{
  "arch": "transformer",
  "model": "audio frame classifier",
  "dataset": "melodies that start on their tonic, played by one synthesised instrument",
  "train_examples": 26041,
  "gain_aug_db": 10,
  "time_shift_ms": 100,
  "n_mels": 64,
  "hop_length": 160,
  "input": "log_mel",
  "spec_augment": true,
  "win_length": 512,
  "num_classes": 72,
  "output_stride": 4,
  "norm": "rmsnorm",
  "norm_position": "pre",
  "hidden_act": "relu",
  "mlp_ratio": 4,
  "head_dim": 16,
  "fused_qkv": false,
  "bias": "all",
  "qk_norm": false,
  "layer_scale_init": 1.0,
  "parallel_block": false,
  "inner_norm": false,
  "kv_group_size": 2,
  "subsampling": 4,
  "layers": 16,
  "width": 192,
  "positions": "conv",
  "init": "trunc_normal_002",
  "residual_init": "scaled_by_depth",
  "optimizer": "soap",
  "beta2": 0.95,
  "learning_rate": 0.0027,
  "beta1": 0.95,
  "shampoo_beta": 0.95,
  "eps": 1e-08,
  "precondition_frequency": 50,
  "max_precond_dim": 512,
  "one_sided": false,
  "adamw_lr_other_params": 0.0018,
  "max_grad_norm": 3.0,
  "max_steps": 6700,
  "batch_size": 384,
  "epochs": 98.8,
  "lr_schedule": "wsd",
  "decay_fraction": 0.4,
  "final_lr_fraction": 0,
  "warmup_steps": 200,
  "weight_decay": 0.0,
  "adamw_weight_decay_other_params": 0.05
}
Rows from block 10 of a small audio frame classifier, named by matrix and row number. Rows with one number belong to one neuron. Each number is 128 + 24 x the weight over its row's rms, rounded and kept within 0 to 255. All counts start at 0. Numbers have three digits each.
After each neuron's rows are labels from the 100 clips, of 14848, where the neuron reaches its highest value: "strongest on" is what is common among them; "peak on" is the class under the peak. Only what is clearly more common there than usual is listed. The data: melodies that start on their tonic, played by one synthesised instrument.
# fc1: MLP up (model.blocks.10.mlp.fc1.weight, 768x192), inputs 64-127
# fc2: MLP down (model.blocks.10.mlp.fc2.weight, 192x768, transposed), outputs 64-127

fc1.572:110159138147153126108141101122054152126163126116113183124107130124147134125103126132138107147163151141102150071144119131121080137142122168119100136106055098140131134138118102132129150133105154
fc2.572:121149117143096110129141145115112149106123172162086110103110107143114121149141181150141140111136155126117140137133117125121138159146147056151154141164090123127108128106156117135091134133114102
strongest on: the note G#; bell-like; tonic: G#
peak on: G#5

fc1.600:128137093137134133155119127181159137112117124150156164124141116175110108152118146119110123141136154144131137120103145186137133133123113122121121088129100145146114164168115146134125146172083103
fc2.600:144123112141135072101134081155147123150115134144119099120150106171119118094147176115102144177091097129130148143116113143101111127117131069124128142153111116097147118122099116113128156110179095
strongest on: the note B; tonic: B
peak on: B5

fc1.663:158124117138128139117107130136133142090118118117134155104128120120128147098138139132136129147129085115113117113105127129165133168105085100112113134122147107103108130144106126187102160156117110
fc2.663:162146115152132133141151153145124134119120136152146164155144131088102113144172172125130147127087077073116120154155115123089120100145163134118072114164128120113106151104137182099096122123106147
strongest on: the note D; the note G; reverberation; pace: fast
peak on: D4

fc1.558:148158111147136135125128073170120098144132148222123132120125129153176116118090082140115129145138136156137148141121137110129107161156094151151147141156122109142093135148149127172111138102116123
fc2.558:122136140141130100116107117110135144116108121122181102153115124147133112127134123147128132155092137126093108147151128112176140143141129120096144153083087150027101116108118097098130122127133129
strongest on: the note G#; tonic: G#; bass guitar-like
peak on: G#2

fc1.234:097148139161142149154124148087148155146114127106118171102151110161139161132119131151166100133081117138086099131137154119154144097088080150124119127123129130072094127122102100152086115120111097
fc2.234:148125128082140143136102129156121083121151164146143137099107117138114112146110152120111076116156118156169108131132057143149142145117175100127169138114121116123055118124193159135103122152154107
strongest on: reverberation; vibraphone-like; marimba-like
peak on: C#4

fc1.766:146113084151159123131123103111109092119142101161133100144124074117154139150107122095143169131124156129120121134115118114132139123125118131081076165146119078147099152110162128121162144119107112
fc2.766:131163165136141112151123152121123143110126102141129111065118097123118090129128125102116137141150128142134112130144119122176104114108129128144149142097139063131130100113123139113149136125133106
strongest on: the note A#; organ-like; tonic: A#
peak on: A#3

fc1.526:163167111138140134120146145099091147123086161082142144120106092086095099112156098147120133107168104161133188111145094149104157143134052093106123139158096128130122136150143156131094147121129147
fc2.526:184123141148114106106124109140115186151148111142095161114147136123111080133135130133119150140090073151109064157148120168101095121127145080099158153125102134085121147133124090125135120127120077
strongest on: the note A; reverberation; the note E; tonic: A
peak on: A3

fc1.487:121116093132138087138138117116098148135106102138105137112129079113152141174152166125100118146138164128110157169132093159091136126137102139077060131119104171112110116152145125144136149135175122
fc2.487:113146113131153116138100118111131131157113127106136117095140063079102182134113146130147117143131110118190091118142164101155169132163145112141125124101152151125104112135123152160125124116079180
strongest on: staccato; pink noise
peak on: no note

fc1.671:085141145150122140094124136153151189117141145125116150130129127118157125105122127136161154134129130195142071080146104130114131171132138138072130119091134155102119179075095120165108133169179129
fc2.671:159110139140126159139108104116118164131118127158100071129170141091145123158129133172109183146067090137179127148154132157140119142111095154148135110124117121115169127114182109116149131129132116
strongest on: the note C; reverberation; pace: fast; bell-like
peak on: C5

fc1.438:122154117079087118119142099128136099115089104118143143161112109128136148147081147100120123114162150122136146103140094154090106080129100120130118178147151108118128105127168173156159121111156169
fc2.438:135105076098080160144147112141116152115137109123083127133144161112113120118122135106107172198117127151104156159114138114102130135168149134136092126146119138100107117092111128135135101124131113
strongest on: the note E; harpsichord-like; tonic: E
peak on: E3

fc1.315:091101073124151132166113099136108151137133138114124137168130133125102147173150125126113127136158079134090092146111152128099132142122136161117152137138130092131129144122102113140149161134147099
fc2.315:119158146180121153148169108167160109123120145133145135130086172100123100117127123153101117147096109106156118120146150139116095115115168133101121117136053150107127106109177163119141131110150093
strongest on: the note A; the note D; reverberation; tonic: D
peak on: D5

fc1.587:136108162092149107149151183136141145156134153129118132140122110154134108115186136136135142119160157116142080111115100109136106139119125121123114108104124096159086167128138139107107103120071136
fc2.587:134090112124150131156140121125117139140141170127146116092130136114108093101146119108108134193108109086135108185160132088164146131116099141087150105133122085122137119103134108121105105157136099
strongest on: the note D#; the note A#; square lead; tonic: D#
peak on: D#3

fc1.370:103142168130159116125118121115101097093157135111127131113111119166134116118105114118110151153146170116069169153101123112117135113093107152140099159142144114150148146132066114115128130127096149
fc2.370:149134106141112111152145120107105122110131093119114154107152123124117129093120106132092162143068102145158146169144148161181096135116138138139094125133148104100099151113124133118146140122163143
strongest on: the note A; tonic: B
peak on: B3; A#3

fc1.658:124134071194108122146108162111143181153127155115127116111118189121134154144099143102108130140102145100154113150114139186142144123127142075167067113171108193169154119097161111097156115150084122
fc2.658:132143130125138121127133087125167150142099134132105075106132166142111108115171160128079144155125137121097127100097111123122092136143136071129124178123114153091070175091131116093130141131119130
strongest on: the note B; the note C#; tonic: B; bass guitar-like
peak on: B2

fc1.340:101134155144130132106106157106141105131114155102181113104152084149128141131126106133083122141141069111109116159093148101127126155142133113087166111128146168130119140124116148039155137078138125
fc2.340:161148163107113134138124111158099114119131115105138120101142096133099125118146126128107128175133112109162115150116129110148131120124159141181142131128124126134128127134133114116161112152125118
strongest on: the note C; tonic: C
peak on: C4

fc1.343:139104102174125132159145125153145144094153120160128136143140128122173199106153124125131137151140133136105102125141110157123151144119126102110140180141107135140094127172091149152171120119152039
fc2.343:120128100201153102137159130138130141129111077113132111134170161100132104120136151116142155127111131091107149135113138119131139143097159131110091186150088122093101140128139126130092130084157103
strongest on: the note F#; the note E
peak on: F#4

fc1.643:082127167090127178147088109161129143147143106167102156124132165161116147132129138114154145122120140145111122129127126151118110134146135123105153103129128151101122143158137128087091128130134111
fc2.643:123099120105099101129125122139115104137138139129137144113140155130116070124156115146116089138090087110130168145107117131106110159111136142183113139134145135138132105082109133090118112104204098
strongest on: the note G; the note D; tonic: G
peak on: G5

fc1.543:146103160157165153062136116183152107196153090125154104144121106134171162078098172099138121131131128123180106125119139123122134134151128146138134151142090170158144132141125144099152071111135114
fc2.543:137153138132104121117104114120170125135094123105170112168129099116101131149108155094155130129064106074127138157149137139084103104163152153144121153108109107139123119121099122136148104098193123
strongest on: the note A#; the note D#; pace: fast; tonic: A#
peak on: A#4

fc1.747:156109150138103137147129169172108086127148137106098099126138127158151084161128137130121126145167129132143083167132130148118144130131157174136119137140157119144101128108120142080181121197143110
fc2.747:162104131162131100137127121127126106169104100149100081106148141154129086158149127101100178111119096153147106108109090163128158149130101109154143105123102109119161110120124135122148140174162148
strongest on: the note B; bell-like
peak on: B5

fc1.383:094057117115111108125134129156106161141126090142104112120111129160143159102147135138121194130120155093183145127078142114138123140137146158139165119122127118133105153101107123131136097109116104
fc2.383:134128107115127145125093104121150180139148127123142124130103139136123122072144161106168139159103115066123117159119118114140154173147143140157157135150120114079107119123130112110151137112118101
strongest on: the note E; bass guitar-like
peak on: E2

fc1.310:131119148118140129139104081084122111138130093175154152144116121164136127081116141115116131136117125160120160101145128129099152129161109124086134120088126119126125125078114138161129153152148136
fc2.310:120124105124146117154129077115175140144119100101152149156129131110121123131125160147104157120116127086134129146120139163092154157138152086115143142157119135089147115102107135119115132112136160
strongest on: the note G; reverberation; bell-like; tonic: G
peak on: G4

fc1.520:131114118119149132156131100090145119097085142137104121166102106136131142128091148129113113145108142158113124170146148101154129117121145139163122105099126140173124130092080143150131146096074091
fc2.520:118117172099137074133141129131125119146150152154109153162104150147084126126176125159157138169144115134147134091114154135119137135114174136167110133121151125107136101147099116110157129116149126
strongest on: the note A#; the note F; marimba-like; tonic: A#
peak on: A#3

fc1.469:092154163142149102128138102137095153140133136136165174128141137171103143134123143121189162127110131104114149129139153139152101126142130128151152099100147108149111151166128144145153126122117158
fc2.469:115170082141109102150128121113147136134099134139110106134116112122149103120150133141100104154133106137178184142134115135162124118110189115161136153119112144113122134134088142112158141128157070
strongest on: the note G#; tonic: G#; sine tone; instrument: flute-like
peak on: G#4

fc1.334:137146160074118134138111146138098145122124140142087166163120087127152125088171128111145164104135163158150142127103203133107151132126121101104147118156109118109142073156115146127135117167149120
fc2.334:151104143081136109120158165133110106107185098138112104171152161118077124118103109157112127136100111128112137135147126112167164148096140111144116152115155129089138121121118121138159088169147125
strongest on: the note D#; piano-like; bass guitar-like
peak on: D#2

fc1.367:142153068132172181124088111150090102105130116129100098155138138146103126126160132115145141136149084109105143145121128100072143114126097135115169117107059127132113142175117117199100151132125129
fc2.367:136109113147140141096127123153179140137136148137106145096119185126117093191141146109125166169113145125136136149135118096103115150130158158149128158126111114082153103123155131094128104124168123
strongest on: the note F; staccato; pink noise; white noise
peak on: no note

fc1.40:103157149134173125140171110123143095114114121134108119174169108156153140138134131144156102106108156151115093157104132115103148112123086188121120071137159085175125099119131139090125158100111121
fc2.40:166115115134114135144133142149137121118142110123142083121121188155137109108136103151170174111099109107179124136138099135096089095063177149149134157126094127095162148145106127101157091109159097
strongest on: staccato; rumble
peak on: no note

fc1.225:166110135102135151089148137140126145104183146164139121138121156096139138131139126100187125130178127061142120133118097117143103099120116158104051126113143099150154140116096110160112158130168125
fc2.225:112137140163163120177156128168155116140130115180144074119106106145114097115146131112128134146095164113133107172121142111121160123168140135130145150122116133105093172130157161134173126117166094
strongest on: the note G; sine tone
peak on: G4; F#4

fc1.727:131100106161114090121138149140135109117135141128173133117126147170097128125157141142096123105116161120089130123117089154122090108148085085133121137134120109145104129130132101135134161080143119
fc2.727:111132136122144132107126164132080145124130165129106099129126128158119117120157108129127120105115107139122127180145137130141150110146104113138119099142110119119120090118144128090151118139153099
strongest on: reverberation; the note E; pace: fast; tonic: F#
peak on: E4; F#4

fc1.78:167155112126115161156096118123105121157153102133100115123109122120164130078128165127122092138140182158135108135117107159134108132114094138126105089122102119103116131144146133150155142161132151
fc2.78:127115095110140115173116103132162138111100105139143114112139171116119122100149106130099113153074102154119107139181113173102152162160113103125120145124149088092166143101119125109104107144143152
strongest on: the note D#; bell-like; tonic: G#
peak on: G#6

fc1.499:125138126112147159098138134148147118127132144148120114088144115143172128141145124087099150102068138107105113140103152129171118161100130166162145131133151138159150141123099120138113113130098099
fc2.499:122108151154124172152133101112166164084097129112108118136129148116150100140114113086096112125132167170127119130116120110108154083129107142147146143118158097085172085097108139099117081154103150
strongest on: the note C; the note F; tonic: F
peak on: C3

fc1.182:120101103155179129123099116129127124108100153150150152138108109151138136124078141110127150167142169126116156145113144122159124125089081130093134135090148073108154198092132124123126128135143119
fc2.182:131074093147146111166149127144135138166141163165160129079127148134096121117159144128144115165111102149173104139142112135174128144110100118138128113099144114106140193172110143106169136098152122
strongest on: the note D#; pace: fast
peak on: D#3; D3

fc1.739:108164186117096187128124130117143151134134178128192149132132126165127166142127118169137069115118103143107110148134122114117067107150161110100195144111187122121120134179129151166135119105124148
fc2.739:164127133109121111107156104109116159114117133144112097136159126130109113160120140099086130149128085147157105162123100126141106143142112129122157096148116146147116164164128129131152104129185131
strongest on: the note C; the note G; the note F; tonic: C
peak on: C4

fc1.394:136116111142118114116172091134166100140131132156120138119132081108124144145138127104142152173171189124135111134125144162153117151102104154176168135138133146165119141131111114143106154124113139
fc2.394:160133106095142104118119130153172174133146092109107112088112088141150092124179099133138151078051107130119150143140112155105108129108125101091137142148090103103122120162103113125138109129118115
strongest on: the note B
peak on: B3

fc1.213:139136117155133144129133128106170134105127181138133134110131081147168163118152137160145096136148193152158105139121114120122111131110104140116124137095121113126160122139115144126108096115107097
fc2.213:149123131126145124137142097178173150156109121125106160113137118118081108135130107114095117170074123124131113158105146146100133116107145136125130159125072099096134145121134138103144148119135118
strongest on: the note A; the note D; tonic: D
peak on: A3

fc1.200:111129125124123181112136144097130119145145131136080122133136150157142169119101155127130119160141152138128093126142126149128127138163126183112135101172138124140138140139111209110177100112138133
fc2.200:148120078118090115136118095116144144127094136112129117135123102106129129151115135103109136149088109102118131124142154124104078132137110141126118159133118126123125150111108142127177115096209109
strongest on: the note A#; tonic: D#
peak on: A#5

fc1.682:106114111156127113147155078143085122127149154117138155123140135136091117111103135102155097121159102142122130127132110128114129136134114123098077113128128108119128159146121137134125125136114106
fc2.682:124154126130131129117165164106102136133135108126129139113116152122126084130112093148089124172137128127155119149123185130108138097130134131152152140094127178105116124139198125187101122111145147
strongest on: the note D#; pace: fast; tonic: D#; square lead
peak on: D#5

fc1.104:130157132134129144137115157163134129155146126131124110111134133130112117129104106132070121145112139118152141148106113155103140124106111115134065179095148143131115156170084142125147131129152209
fc2.104:146062162153152118148156080135148132115121126149078173101091157164163143148167156103080118142127093117106147125160113123118137120124135133116107120102147104118162166153155163160119129167170160
strongest on: organ-like; tonic: G#
peak on: G#2; G2

fc1.329:123112128148126130108125128130092164167137127122117099164142135096090097160141120122126088125137124124196148121130115154145138128126123148109093168149137131105198137164113074142091126144119094
fc2.329:139120121132142102114112144161128115129114156151125083131118125113105144126134129129182159158118118155153158172114116079108161118145138128140094102101086092126123105124143132122178130103176147
strongest on: reverberation
peak on: no note

fc1.303:128141113096141146163113141156104125107147128107154146111082124093130153177156144140152107120151155141143131119129134114124103150114097104135077135147143119101131099134108175107141162122109129
fc2.303:143138125130147129088110157113158103119164150142118115107158108114081097099140153115135061118125078151143139144152145135092171101095113127143127071142096108113123133125118165126139118140146133
strongest on: reverberation; pace: fast
peak on: C4

fc1.463:104142132120147110098123121150141117107125141156175111134091107127160111125112147122131166091147169198115143111116161167140106152131088121150128094121151119107133128172104123155142124117117117
fc2.463:146138110127135107131141106125194139114146115082122109120131126158122124112142132126110121156122092173096120115132117123161062151120088106120156159110130122073115146121139138092173146138160069
strongest on: the note D; the note A; tonic: D; thin (high-pass)
peak on: D3

fc1.360:132126126128117103152119118142107121111152157147090114106145162103140105148122088159116104118067134132140124158146127127146142163119138115114117132124138138134152140097100137117110132144167122
fc2.360:129132130105161096125179117136154124101141143101101116126113130144133106133139138158100122193092112079072100133089134125094106121128110138119110192129124130095164106112115150105127107092170113
strongest on: the note F; bell-like; the note D#; tonic: F
peak on: F4; D#5

fc1.403:127083083119155154114113102140115131126108157158123135158118152132110157144137114092092150120127099126168170111103119144110116116123111131145175114125176101159118140100093143128144148121158140
fc2.403:144122106092142145126078096149132123166131122160145117171136153115117091082113140108092139159103086108144101118165116175154149109141126151128173132082154151135125141137144165110102142126127132
strongest on: the note D
peak on: D4

fc1.89:104109105091109131103143107175115139101100141112133115149140119128116079117133153087107152117085116093161127100145113113121108126155127146143108126089132165089157144117140126121145086140120100
fc2.89:133120155120155102088123100143167124145093087102138136101132144131102126141126122133103122149068118148153130151130119113115121103144160144147161169123125124118132093120139121084122117065144112
strongest on: the note A#; the note C#; pace: fast; the note D#
peak on: A#4

fc1.82:117139125137083098158123115134131107123129165126157130128126116124077105075167166083120083153124117134168075113141127159147154112133142156138143127123088122101148137171148128136145095104116089
fc2.82:120145116127144115097154111138116119168129151110155143103122108100096112090127136114105139132138122131128091136130100152148162124118115140123106086178149140097124127150135116160127143125134126
strongest on: staccato
peak on: no note

fc1.148:142140102112096147133127132149076143116144148148127097149105153122063129106116109127085153127117112114138134152101119107118139125106154147144099112168145127106143103142129160110093106142111174
fc2.148:084080169131156130116145095108124124080127097112098164145117128121091174133091149112102130130147136144131131166131138125120113124125145143157105129152159119126093111135130163148123114120131159
strongest on: organ-like
peak on: G2; D#2

fc1.508:127152074146111129136116136142121107100162112145172127147099132118200125135155143146115111111152125100114099111116146101133141145100137090168105082166130130127092171127133135133153114136089101
fc2.508:111107137150133105144140110134106160129088071139161135138148129160109065132132141119119136145134089129141135164129144127092147139140149123133124125158067118076163111106124141124136124114138106
strongest on: the note F#; the note B; pace: fast
peak on: F#3

fc1.252:172121137092123116105123120138166112139099134120158131146118077127106138144163126117174153098130150135131171127079155133176126098128129131112134130146129151120125143140154131153162129155161117
fc2.252:124130189157150142113132117114107152130108084170124113089117107106132140153136096156117139067140146158125107120129123082150136110115141109137114156172166083115153134155086131103133084078136147
strongest on: reverberation; the note D
peak on: B3

fc1.6:134140141144066134164110208113107137148139102122133136172159117102158137157144123099141145122078144166150122139119104089116102132161164130126108106110100182109161123163120125088129166118108098
fc2.6:120126131129125083150148084146113121061092127140114136127127116086120166162165139161142108111083129116155194079158132142099074129158118114103142134124090131139180159127097104154108146125126117
strongest on: the note B; bell-like; tonic: E
peak on: B2; B3

fc1.745:171125118125111111126112175153126148117104131171081180186132100101112158136115123112133138150114115130150133142102136122102142131132103123097184139151121186135098144135122159121138131172109157
fc2.745:130125173126105107144102160108140128156153111139092149154127162129136096143108151119124148144115116128113128139133135158170117107149142119150158125116116137142121111143179121099156166084135112
strongest on: reverberation; pace: fast
peak on: B2

fc1.330:131166081144129135114169124136078144135097166097118163111157065100101133133161111156091107087164128137163097099144164129129115162116098102149126148188109124128106144136128165159126169123140127
fc2.330:186138165126119103098105086141111183151128124161119137129137185138122091122147134139144131148121110123102100144184131136121112092135099131116142151110156153079125104116126133132155116123109113
strongest on: the note A; tonic: A; organ-like
peak on: A2

fc1.57:077142119133080105120118147108110143155143109186132155136147127114102158114097122137099117148136122116119137126138113170128117098150119134106113121094121130167156138144098076115151126139126084
fc2.57:136144139149122099177165073127155155138116112137062101130114127142126111111137140135090151138106081138152128166114122108101107158139174085129112131097072166127138125108139144089129121119144106
strongest on: the note B; the note E; square lead
peak on: B2

fc1.4:118134091124146071135101138086136129131120105126115132168123156152145079115111162082138117133143144134097086137151117169122111171105165124155116111148147141147111135120136096052140113111122106
fc2.4:109120156057133079123141094131143116126125151137128100143140104161144097114104095113098119152148121145137170142162111117086092106076111139174121152110141092107085097092142124110092139133138109
strongest on: the note E; tonic: E
peak on: E6

fc1.322:155140068130112141146096105170136091148120101132118069093124130166113059161107121119080090159135118118169086128113116147111150135132095088129170095172098143149136141159115127099137108099123103
fc2.322:118097099126157085139151141145149187151137148143155099112148166108157079112135177150146139165098105163133131153146123160159095129112172152140106118148131089114126141106115099134168145128152130
strongest on: the note B; tonic: B
peak on: B5

fc1.500:158125132152108114088138136141153107153128154089182161195143081093135093134115145143126122094159162101117108120103161121149109112105117106094109130143082141124157106157158149107128107124136100
fc2.500:181105159142097159130123081122089182144126153119110146119106147118123105143179139149147137159083138097126090111165111107122101133138157132128160147134134091073087098130105125119118147123106139
strongest on: the note A; tonic: A; organ-like
peak on: A2

fc1.412:094112093107144158147111120105138111161138140182122135103146100144124149148166136161103097091153163161120146124130113149160128183150086102143173145085136096117125088149148135162139115131140153
fc2.412:133118168122128130137138107128141147138112108116094102120133182171143086098101116113097144093115135140129143174176128158143123122113141148149176148155087143155134161144207126083169119090136105
strongest on: reverberation; the note D#; pace: fast
peak on: D#4

fc1.738:128160158124147107071101118115143134118136120132085102114105129147170181093154135103092112171140161109169099095117106155100110117124123100157148102138100098119114112153113113128105131127149126
fc2.738:102174124124122092144134089151122123107102129144133145149143135096098106148153147117113176133106112060149159121141122132119096123154166166148080121157098119108117159107107134113091164150114122
strongest on: the note D; bell-like; sine tone
peak on: D4; C#4

fc1.83:139156119120158117150102170172106117147162142141152122097149154094110129136125130155119110106130118160162165131151168113115140086134143138136113161102102127156124130141141120136116127139124095
fc2.83:109105116107106103112115152159160135109144137125139119105113140125079120156158110091096118145102140108146157155124131102101130119110154135134126124094100137083168127112128131099123147110113101
strongest on: organ-like; bell-like
peak on: C4

fc1.757:155079122133132086127154131101113082122141131145132117148144127132137102103137089139105137132093136126133133178146154131140165090124171143098131146135113136100088139079157141137121105116094118
fc2.757:103133110169126091185139084182105122111128164077113111071117117115128135139121145133102171081131134127098100163119108140127120125102131091147145100118150142118117100119093135137150110119162103
strongest on: staccato
peak on: no note

fc1.376:094098105100146103113104113158144104168119123131122128137144138134072097109129142115109102123082088137173108111134161138129162107180124153125115117134106159107177120119130123084109088072141092
fc2.376:136140115150134101100111100163135130135116112141113120119135110137119088141151143149108152157107125117138145160090095123100122127112140119137138127117124092113157102114156115104125157106158147
strongest on: the note G; bell-like
peak on: G5

fc1.380:125084093148115097176145161143129087057105108156108129093110088144138127132114122119073153135130130130148116106152093171157149163123127110171124153088087134146125090113099150150121096186136140
fc2.380:151143100143156130104115087178163121130118096119091126112159118161084091132151162120141174160146093107166146128136152083151095165123112125135170145145135101076148115141135139087191150112134095
strongest on: the note A; the note D; pace: fast
peak on: A5; B5

fc1.666:123101169115134145163173165143130072149138105106114132162113099185155131124132125105136179148135146105127102145145128093115153116114114127072121120132131136100140134110131137140138140128115161
fc2.666:152079100092129128116160114136110121159102091132145109130107124109107121131193127104108166180115113127136136136154152150119131135134128119146115170131135071092099125131126119127140143135162151
strongest on: the note A#; the note F; tonic: A#
peak on: A#3